A small contrastive image-text model, trained from scratch.
Training: 8800 steps, batches of 256.
Data: trained on cartoon faces, 101725 training examples.
Rows from block 6 of the image encoder of a small contrastive image-text model, named by matrix and row number. Rows with one number belong to one channel. Each number is 128 + 24 x the weight over its row's rms, rounded and kept within 0 to 255. All counts start at 0.
After each channel's rows are labels from the 100 images, of 14848, where the channel reaches its highest value: "colour at peak" is the nearest of a few named colours to the mean colour under the peak; "lies over" is the class under the peak. Only what is clearly more common there than usual is listed. The data: cartoon faces.
# convs1: 3x3 conv (encoder.blocks.6.convs.1.weight, 96x96x3x3, each kernel summed), inputs 0-95
# convs2: expand pointwise conv (encoder.blocks.6.convs.2.weight, 384x96x1x1, transposed), outputs 0-191

convs1.65 [110 132 107 106 113 120 179 245 148 149  74 145 102 125 132  82 127 125 135 128 139 126 131 122 141 113 109 101 144 112 143  90 135 144 118 124 149 131 125  82 116 135 133 136 121 139 170 107 124 118 108 126  99  77  85 133 142 112 184 143 161 139 117 116 112 141 115 141  90 126 125 122 147 151 138 145 124 135 141 127 112 126 141 165 127 147 159 128 139  84 115 140 126 142 150 124]
convs2.65 [124 120 105 125 118 149 171 144 142 130 121 126  92 138 103 101 133 125 115  84 120 133 136 122 125 106 117 129 119 146 224 136 125 116 132 111 140 138 116 142 148 120 113 105 109  98 121 125 133 163 100 123 139 142 122 165  99  99 119 146 158 128 130 168 107 127 119 115 124 123 172 127 125 126 145 137 105 111 109 134 124 129 113 106 115 126 107  85 132 130 126 158 114 133 112 152 116 151 118 150 116 115 138 125 128 128 198 150 125 134 146 132 117 143 162  97 155 129 125 110 139 142 131 122 157  82 217 116 152 124 153 104  90 100 152  79 129 130 187 136 148 119 139 121 123 151 124 133 137 121 117 138 136 131 115 148 108 104 129 150 125 119 132 129 128 109 158 132 140 135 102 113 179 134  93 118 134  97 110  72 123 158 105 131 132 144 122 125 122 143 136 183]
colour at peak: cyan
lies over: skin

convs1.78 [132 168 139  82 127 149  97 130 122 103 101 144 123  90 108 156  70 125  88 109 124 123 107 123  98 115 160 100 146 135 145 128 110 128 101  91 149  78 111 100 131 142  84 121 127 104 112 153 127 143 103 107 123 112  59 120 159 129 132 101 125  93 111 111 163 129 119 117 109 130 104 123 162 144 155 167  89 123 129 135 106 139 111 135 114 122 101 117 100 116 132  90 143 145  80 169]
convs2.78 [126 136 144 154 175  81 115 127 113  76 144  95 139 115 134 147 115 120 114 148 141 114 145 113 160 118 163 127 148 125 174 118 151 126 134 112 121 114 125 110 157 116 105 144 197 136 125 136 127  86 141 117 151 144 141 123 169 112 134 162 110 124 140 120 141 116 132 112 120 144 113 117 117 138 111 120 119 138 117 113 136 142 148 115 141 106 122 112 150 137 129 117 146  99 138 158 134 121 146 173 155 121 113 111 118 200 171 126  90 136 143 140 136 154 109 116 116 117 169 141 133 122 132 124 124 143 161 158 145 109 143 123 146 101 166  93 102 107 125 135 119  85 103  97 131 108  96 123 116 122 181  98  80 111 133 128 141 163 154 115 171 101 128 146 167 154  91 118  90 146 110 111 122 158 127 154 105 132 122 111  93 145 135 155 112 162 111 145 147 122 133  97]
colour at peak: orange
lies over: skin

convs1.39 [ 99 128 110 108 123 126 159 165 164 155 104 125 114 147 142 139 118 135  75  97 142 117 157 149 135 108 181 137  80  95 142 127 153  89 160 134  92 119 132 120 111 152  98 144 107 134 136 104 143 137 150 104 134 134 111 101 152 117 175 108 104 129 132 155 101  87 102 124  98  97 171 104 126 168 163 147 100 151 104 103 133 111 142 153  80 130 154 155  86 129 119 104 120 125 122 139]
convs2.39 [139 143  97 114 154 113  97 123  76 145 124 134 158 134 134 133 140 112 143 133 162 147 129 176  86 105 127 104 139 127 144 144 126 113 120  87 131 145 157 137  92 121 154 127 152  99 142 125 149 111 127  98 133 154 116 110  89 111 153 142 147  97 160 149 142 141 136 122 139 137 108 119 143 148  91 141 141 128 135  82  94 154 135 121 130 145 131 112 100 153 119  92 110 130 137 103 108 151 112 122 108 127 169 104 135  96 154 156 108  94  89 140 103 150  94 125 151 163 117  99 107 160 142 103 105 137 140 112 108 117 152 130 139 160 111  83 134 151 109 115 169  85 114 117 118 141 115 131 151 123 108 111 106 127 101 123 116 184 150 148 137 136 186 137 145 128  94 144 132 115 135  97 102 142 144 114 114 107 109 115 100  79 154 145 151  85  98 108 132  77 116  80]
colour at peak: grey
lies over: skin; hair

convs1.50 [137 143 124 116 138 130 137 134 130 122  51  16 111 116 129 135 131 107 130 141 144 145 128 135 133 116 143 119 135 121 110 113 125 120 139 128 111 156 113 149 127 118  91 115 133 150 138 115 144 123 160 123 140 162 137 123 110 128  90 134 119 197 101 111 113 151 149 108 114 140 138 129 138 149 140  87 126 119 131 114 146  89 162 127 124 121  85  69 124 122 128 137 130 139 200 132]
convs2.50 [125  70 124 117 134 133 120 100 144 145 101 129 149 120 133 121 113 137 122  90 100 125 194 117 121 121 112 119  98 110 129 134 124 138  37 118 106 120  71 124 106  85 121  86 138 188 171 122 166 135 106 113 130 107 108 142  94 141 176 117 121 126 116  96 117 152 130  97 140 106  97 120 155 136 136 120 156 102  76 133  81 188 148 140 134 150 121 137 136 112 134 125 135 163  89 148 130 120 152 106 197 133 105 111 137 111 103 121 140 119 102 166 140 123  93 136 150 115 163  99  50 132 168 123  81 118 164 145 110 185 128 109 156 132 139 148 130  92 162 127 103 119 143 109 138 146 141 102  82 110  95 119 132 166 115 143 114 122 137 130 127 123 142 136  87 136 106 168 120 117 143 148 179 122 106 135 129  82 156 195 120 153 112 141 137 154 139 139 126 108 129 160]
colour at peak: pink
lies over: skin

convs1.82 [119 175 120 110 111 134 117 115  83  98 148 104 125 124 179 113 162 128  94 105 101 107 131 120 115 127  87 115 139 104 136 134 128 141 117  94 101 125 108 120 118 165  98 107 140 135 108 127 104 132 112 111 103 117 109 123 109 119 145 110 164  87 155 106 153 103 122 118 117 170 167 177 197 118 122 134  94 113 166 132 137 155 108 125 130  99 108 100 126 170 106 116  88 152  82 132]
convs2.82 [144 131 120 127  87 138 112  84 161  99 122 120 120 136 118 117 162 137  99 139 139 129 152  93 123 125 100 128 139 191 141 120 133 118 133  83 100  92 128 130 140 133 123 165 102 151 133 103 138 139 137 134 119 110 150  93  91 121 121  74 132 115 138  94   8 165 104 119 152 123 131 105 134 112 117 134 179  94 108 112 110  98 173 188 142 128 134 146 128 131 147 148 104 127 115 144  68 155 104 169 123 147 130 168 150 105 139 133 147 142 114 119 161 140 154 143 152 131 151  93 134  99 128 104 114 156 135 141 134 132 159 145 127 164 165 105 131 135 186 121 127 109 118 137 117 190 111 156 152 116 128 130 148 115 121 117 149 116  95 148 120 102 106 169 162  97 126 105 151 123 125  97 117  97 130 141  96 120 109  95 122 161 142 122  91 121 128 131 110 153 123 106]
colour at peak: brown
lies over: hat

convs1.1 [156 123 120 139 139 127 136 136 143 143 125   0 149 129 129 132 127 125 112 141 132 115 124 128 144 124 152 149 152 128 125 143 124 122 134 134 135 114 143 132 135 122 123 138 133 126 123 132 120 122 135 118 131 127 127 120 134 129 138 122 128  98 133 143 138 125 150 127 128 140 124 128 118 142 150 140 138 121 125 125 133 120 150 139 132 139 121 121 118 127 131 139 124 116 157 111]
convs2.1 [134 123 119 117 104 138 126 127 114 126 143 125 124 131 124  98 130 133 159 143 152 141 108 140 109 241 150 133 106 145 149 126 122 123  54 124 121 139 116 138 120 134 115 117 131 130  98 127 106 127 160 136 157 123 125 148 136 100 126 132 106 115 119 121 127 124 144 137 136 101 133 140  64 120 123 127 133 127 108 115 108 110 132 122 129 136 124 123 125 138 119  96 111 143 117 130 125 130 153 136 105 135 146  97 138 124 145   0 141 150 134 135 140 148 159 139 113 152 121 138 102 106 116 138 126 138 161 144 123 115 143 100 121 121  37 159 143 111 128 123 156 137 129 118 128  91 127 106 131 145 116 127 121 141 149 119 124 154 108 128 126 126 112 111 153 121 130 127 150  79 137 120 135 134 134 141 127 114 145 153 121  93 130 156 126 128 115 127 128 153 122  92]
colour at peak: cyan
lies over: skin

convs1.54 [134  93 147 127 123 129 104  71 158 109 132 108 159  80 119 187  90 118 127 150  91 146 133  98 125 124 127  94 101 121 138 126 129 132 127  71 153 127 160 104 156 135 118  95 126 118  96 108 129 137  90 122 154 109 107 131 135 101 143  94 103 169  90 130 147 126  70 129 101 100 125 119 113 106 163 136 132 109 100 134 105 126 100 101 114 108 107 140 108 147 118 113  94 112 166 159]
convs2.54 [ 84  97 130 117 143 121 120 131  86 137 148 113  98 128  86 186  79 149 114 125 176 144 166 104 122 133 117 122 141 128 121 137 136 111 115 114 109 113 103 124  82 114 147 160 111 127 114 125 120  56 129 133 116 120 120 102 144 114 132 133 162 145 150 107 139 116 125 158 118 152 120 125 151 118 156 157 156 146 140 143 123 152 144 136 121 122  92 120 143 119 123 138 135  96 144 137 148 127 129 152 139 142 124 133 120 121 184 134 129 123 128 148 133 134 112 112 122 114 129 136 171 143 104 110  74 135 127 134 146 101 145 131 104 136 118 124 160 148 110 110 116 111 158 127 131 122 132 129 169 137 133 143 121 129 129 139 138 157 146 133 106  73 124 120 144 118  51 107 142 142 112 131 128 126  91 138 135 137 106 172 121  95 125 142 121 169 145 129 154 105 152 117]
colour at peak: cyan
lies over: skin

convs1.80 [153  92 129 126 127 100 123 161 168  88  92  97 113 123 129 138  90  96 168 119 189 161 103 121 108 105 140 143 108 109  86 118 117 131 119  82 148 132 136 118 145 122 137 119 134 101 125 135 122 145 137 119 119 173 118 131 162 131  65 145 132 104 116 151 157 133  44 117 130 116 133 110 105 180 141 117 143 144 120 127  95 142 150 129 148 108 126 118 104 109 158 116 104 116 116 140]
convs2.80 [112 118 130 127 118 101 140  99 122 106 132 115 121 128 148 174 115 131 222 142 143 146 113  87  77 144 133  79 131 126 151 181 100  89 131 102  99 117 133  73 136 128 125 107 148 140 117 141  88 184 132 133 123 158  80 119 131  97  98 109 134 127 124  91 132 119 113 120 104 135  74 162 139 128 133  80 168  98 147 155 145 111 139 108 193 121  96 138 128 160 166 200 152 170 130 110 129  67 143  90 141  91 133 117 153 126 140 123  95 131 118 112 141 144 123 129 151 125 154 130 116 116 187  99 159  93 131 130 148 107 125 130 128 133 162 105 101 184 107 149 142 125 122 125 112  97 142 127 166 101 153 103 134 141 103 105 134 137  98 135 131 161 131 136 126 182 168 112 107 108 124 101 136 132 136 105 123 131 145 100 158 105 154 131 131  64  93 118 137 119 157 137]
colour at peak: pink
lies over: skin

convs1.86 [131 109 113 128 134 103 143 165 126 155 117 104 112 163 133 153 127 125 106 110 100 123 149 111 130 125 135 119 121 113 138 143 118 132 110 139 127  95 114 123 139 149   0 140 125 105 110 125 137 116 173 139 130 124 138 152 135  99 147 115 149  90 158 133  83 119 147 158 104 127 138 119 141 144 134 119 127 125 130 150 114 110 145 136 113 146  36 100 123 136 120 125 162 165 116 137]
convs2.86 [140  79 141 170  83  99 114 109  88 109 110 129 156 142 126 126  88 109 152 119 159 140 162 117 110 168 131 118 158 163 141 138 129  99 167 139  93 131 101 121 102 136 147 126 104  78 131 144 125 161 137 106 123 121 146 114 215 113  78 132 108 143 148  83 118 156 106 124  80 152 111 167 152 117 165 158 135 112 124 126 127 132 104  92 123 148  98 118  92 143 102 118 111 147 148 137 138 142 167 185 133 100 161 166 125 149 141 119 144 206 176 139 156 150 145 159  88 142 117 116 130 132 109 116 142 131 150  96 125 127 142  82 111 124 109 135 131 105  90  94 128 123 147 152 136 121 135 239 150 154 118 132 160 226 107 144 116 106  89 128  84 155 144 165 133 114 120 111  53 149 150 109 141 142 123 112 151 169 106 124 100 117 152 122 107 125 139 134 131 126 101  94]
colour at peak: green
lies over: hair

convs1.51 [125 159 130 129  87 124  83  96 162 105  78 122 112  90 116 161  98 139 126 133 147 121  95  77  97 125 130 121 143 148 134  89 135 137  80 115  86 113 130 104  95  94 109  96 109 139 109 160 117  90 101 110 107 145 107 101 125 150 158  68  84 119 110 111 119 123  99 123 115 142 124 100 124 108 146 164 135  92 114 118 115  99 144 121 146 107  89 134 106 121 123 114 120 106 144 116]
convs2.51 [100 148 105 104 144 152 141  91  97  85 111 111 149 123 174 113 160 120 175 123 118 132 151 115 124  96 145 119 150  93 126 118 170 147 135 104 136 148 142 107  84 118 135 140 138 128 122 122 138 126 121 160  85 171 128 108  87 127 142 127  90 160 137 152 156 143 123  98 131 136  96 112 145 133 113  99 154 122 139 180 148 133 110 169 149 117 164 125 125  81 125 133 131 127 135 107 146 127 194 169 138 130 116 112 153 140  76 137 147 118 156 140  88 157  71 139 157  94 170 110 121 194 132 106  80 122 136 156 140 162 133 130 153 151 122 151 132 153 137 145 124 107 133 114 121 164 134 150 121 127 141 102  85 148 124 121 168 105 153 115 143 211 164 123 114 113 102 146 118 117 131 130 168 132 112 118 125 131 112 197 148 109 110 138 109 138 121 114 111 132 116 166]
colour at peak: pink
lies over: skin

convs1.28 [124 115 113 124 136 112 117 104 109 153 122 120 150 148 148 151 144 142  65 129 145  91 132 135 135 100 145 127 125  81 138 134 126  94 108  97 140 130 157 112 119 153 125 111 140 103 114 164 123 135  48 119 132 112 114 123 100 196  93 127 144 136 127 120 145 156 150 130 151 151 154 123  83  98 121 114 108 156 138  94 173 174 121 107 135 145 126 125 136 115 133  82  84  91 108 138]
convs2.28 [153 173 110 130 146  97 137 175 149 154 160 159  85 123 128  89 128 137 114 112  88 143 142 112  97  77 151 111 119 139 121 153 139 112 106 106 179 139 153 111 131  75  92  94 115 167 122  97 106 142  92 101 140 109 148 107 121 143 121 120 141 129 118 100 127 118 141 160 114 104 112 130 105 114 116 144 121 112 132 140 153 111 106  87 110 121 147 107 142 105 153 116 114 121 136  92 164 111 126 133 134 141  97 114  82   8 105 159 122  89 109 175 131 146 121 148 130 138 118  90 115 125 109  86 126 132 143  86 163 175 124 138 100 109 143 128 143 128 113 120 129 111 137 110 108 176 129 107 117 167 103 164 158  86 153 133 135 116  84 132  74 108 108 170 128 109 175 145 123 106 128 105 141 120 108 139 149 147 124 141 123 146 126 166 108 141 135 145 119 127 155 127]
colour at peak: orange
lies over: skin

convs1.59 [ 94 110 152 150  96 168 160 166 112 120 123 133 151 152 134 143 101 151 141 144 138 154 127 111 113 135 166 148 114 159 131 136 112 113 142 129 105 129 132 132 111  82  76 132 126 115 102 158 107 127 179 119 104 157 162 106 152 101 101 128  93 181 129 161 119 141 111 109 156 131 151 112 113 175 136 141 134 110 108 151  78 109 163 152  93 109 106 126 106 113 172 130 142 115 128  80]
convs2.59 [156 157  82 157  74 139 128 103 146  88 183  90  97 128 172 119 139 130 135 155  85 136 169  81  92  99 109 112 146 116 130 132 127 124 113 113 123  83 146 152 155  90 121 136 106 100 144 146 118 154 117 145 108 101 142  83 112 163 137 133  87 131 119 116 147 116 135 125 139 145 151 121 104 121 129 110 159 135 130 136  87 101 112 134 107 112 116 118 146 153 126 166 139 137 125 102 155 113 148  97 105 131 115 100 130 163 104 172 123 153 146 136 126 154 138 161 117 155  77 123 114  98  80 160 179 144 109 171 123 134 113 158 171 146 117 110 103  96 125 143 141 138 125  94 107  93 115 100 131  98 138 136 105 115  76 158 118 124  96 150 170 133 108 128 100 109 138 163 135 138 110 105 120 156 120 123  84  89 109 124 122 167  75 127  54 116 134 121 164 142 176 160]
colour at peak: grey
lies over: skin

convs1.13 [109 128 109 121 109  99 152 181 149 120 140  94 114 109  89 104 139 110 124 127 124 143 128 105  18 159 131 116 114 149 116 126 141 171 153 137 132 127 105 137 114 110 136 126 155 144 130 131 125  97 157 121 144 100 136 129 149 130 146 154 132 114 124 167 121  98  88 205 152 117 101 129 136 149 137 139 139 134 134 118  74 129 125 139 131 102 169 141 114 162 122 118 143 141 142 153]
convs2.13 [126 138 133 141 152 118 105 117  89 128 128 200 126 144 152 161 127 133 129 140  99 113 126 123 144 143  88 164 102 118 191 112 119 172 107 138 125 180 116 113 113 163 176 127 125 149 119 125 113 123 152 104 138 108 111 155 166 129  91 137 145 145 133 108 123 153 138  80 119 130 126 127 133 142 112 117 112 109  82 109 148 126 136 110 128 153 122 139 153 127 137 131 145  94 140 130 134  95 123 136  99 145 148 122 136 137 128 136 124 125 132 130 103 127 125 108 156 127 121 130 114 122 134 121 139  90 145  87 121  98 122 146 101 142 142 138 138 114 128 152 137 105 120 137 108 141 113 152  98 127  94 145 124 133  75 133 148 151 149 146 130 250 116 148 116 103  81 123 132 136 113 126 130 131 251 134 130 147 141 106 138 171 121 114 153 159 126 114  99 137 131  67]
colour at peak: cyan
lies over: skin

convs1.58 [130 159 136  96 150 121 148 128 123  90 193 140  71 100  78 135 100 101  67 123 127 123 136 126 113 114  92 117  91 127 106 139 120 147 165 101 106 112  74 111 127  97 135 128 173 138 128 118 172 103 147 118 168 128  91 131 126 137 109 151 120 117 113 135 139 159  95 113 115 132 132 126  98 111 138 155 118 139 123 126 124 141 117 120 118 125 124  90 153 121 161  83 104 118 105 171]
convs2.58 [134 125 108 132 136 120 193 104 150  74 116 133 138 121 119 114 118 113 113 146 130 118 140 113 139 134 106 133 128 103 112 107  99 180  98  85 141 110 116 142 111 144 129 165 157 124 116 104 125 129 154 113 115 178 128 184 154 109 118 114 131 103 136 105 131 163 170  75 132  69 143  98 117 166 142 156 172 107 146 146 130 156 181 184 107 138 120 117  89 148 121 126 129  93 152 150  69  96 156 118 119 100 121 159 128 157 111 117  61 158 134 128 129 138 157 155 149 115 182 115 131 135  82 120 153 125 123 133 128 109 122 167 113  98 140 143  92 173 117 120 131 160  92 139 129 107 163 111 152 183 156 168 144 106 116 111 147 153 123 126 116 108 100 145  75 111 145 119 101 113 205 131 103  81 105 115 116 152 147 134 146 136 106 141 135 108 117 126 138 124 137 146]
colour at peak: green
lies over: hair

convs1.57 [141 134 120 103 107 122 135 118 132 107 181 123  73  81 142 104 169 141 109 120 138 103 108  96 115 143 117 119  86 148 136 103  75 146 127  63 131 114 119 109 130 130 138  87 143 100 138 101 139 140 114  89 128 142 108 130 124 124 124 186 127 152 146 140  80  90  83 124 123 104 116  94 118 129 124 119  98 156 125 102 123  66 163 131 134 106 106 119 108 115 132 151 130 125 109 130]
convs2.57 [123 126 102 111 145 127 153 134 118 140 130 124  90 130 134 145 134 152 130 126 140  74 115 148  71 117 103 106 159 123 119 141 141 108 122 104 137 107 135  80 159 130 111 128 128 152 126 133 153 128 158 154 124  73 115 157 128 172  98  77 124 131 130  98 102 162 133 143 131  97  84 120 127 155 133 134 151  87 123 155 141 139 135 123 183 136 111 149 145 102 132 154 101  96 140 120 112 141 105 127 128 169 100 132 119 117  68 116 143 111 104 145 120 126  96 133 133 123  96 110 121 138 179 135 133  64 130 113 132  86 100 151  76 155 141  98 102 101 100 120 139 118 135 101 115 121 161 129 151 124 113 126 167 118 114 138 148 151 110 152 148 141 120 106  97 184 137 120  76 126 121  89 158 104 128 145  95 147 111 142 138 113 117 145  99  65 144 126 101 108 162 128]
colour at peak: pink
lies over: skin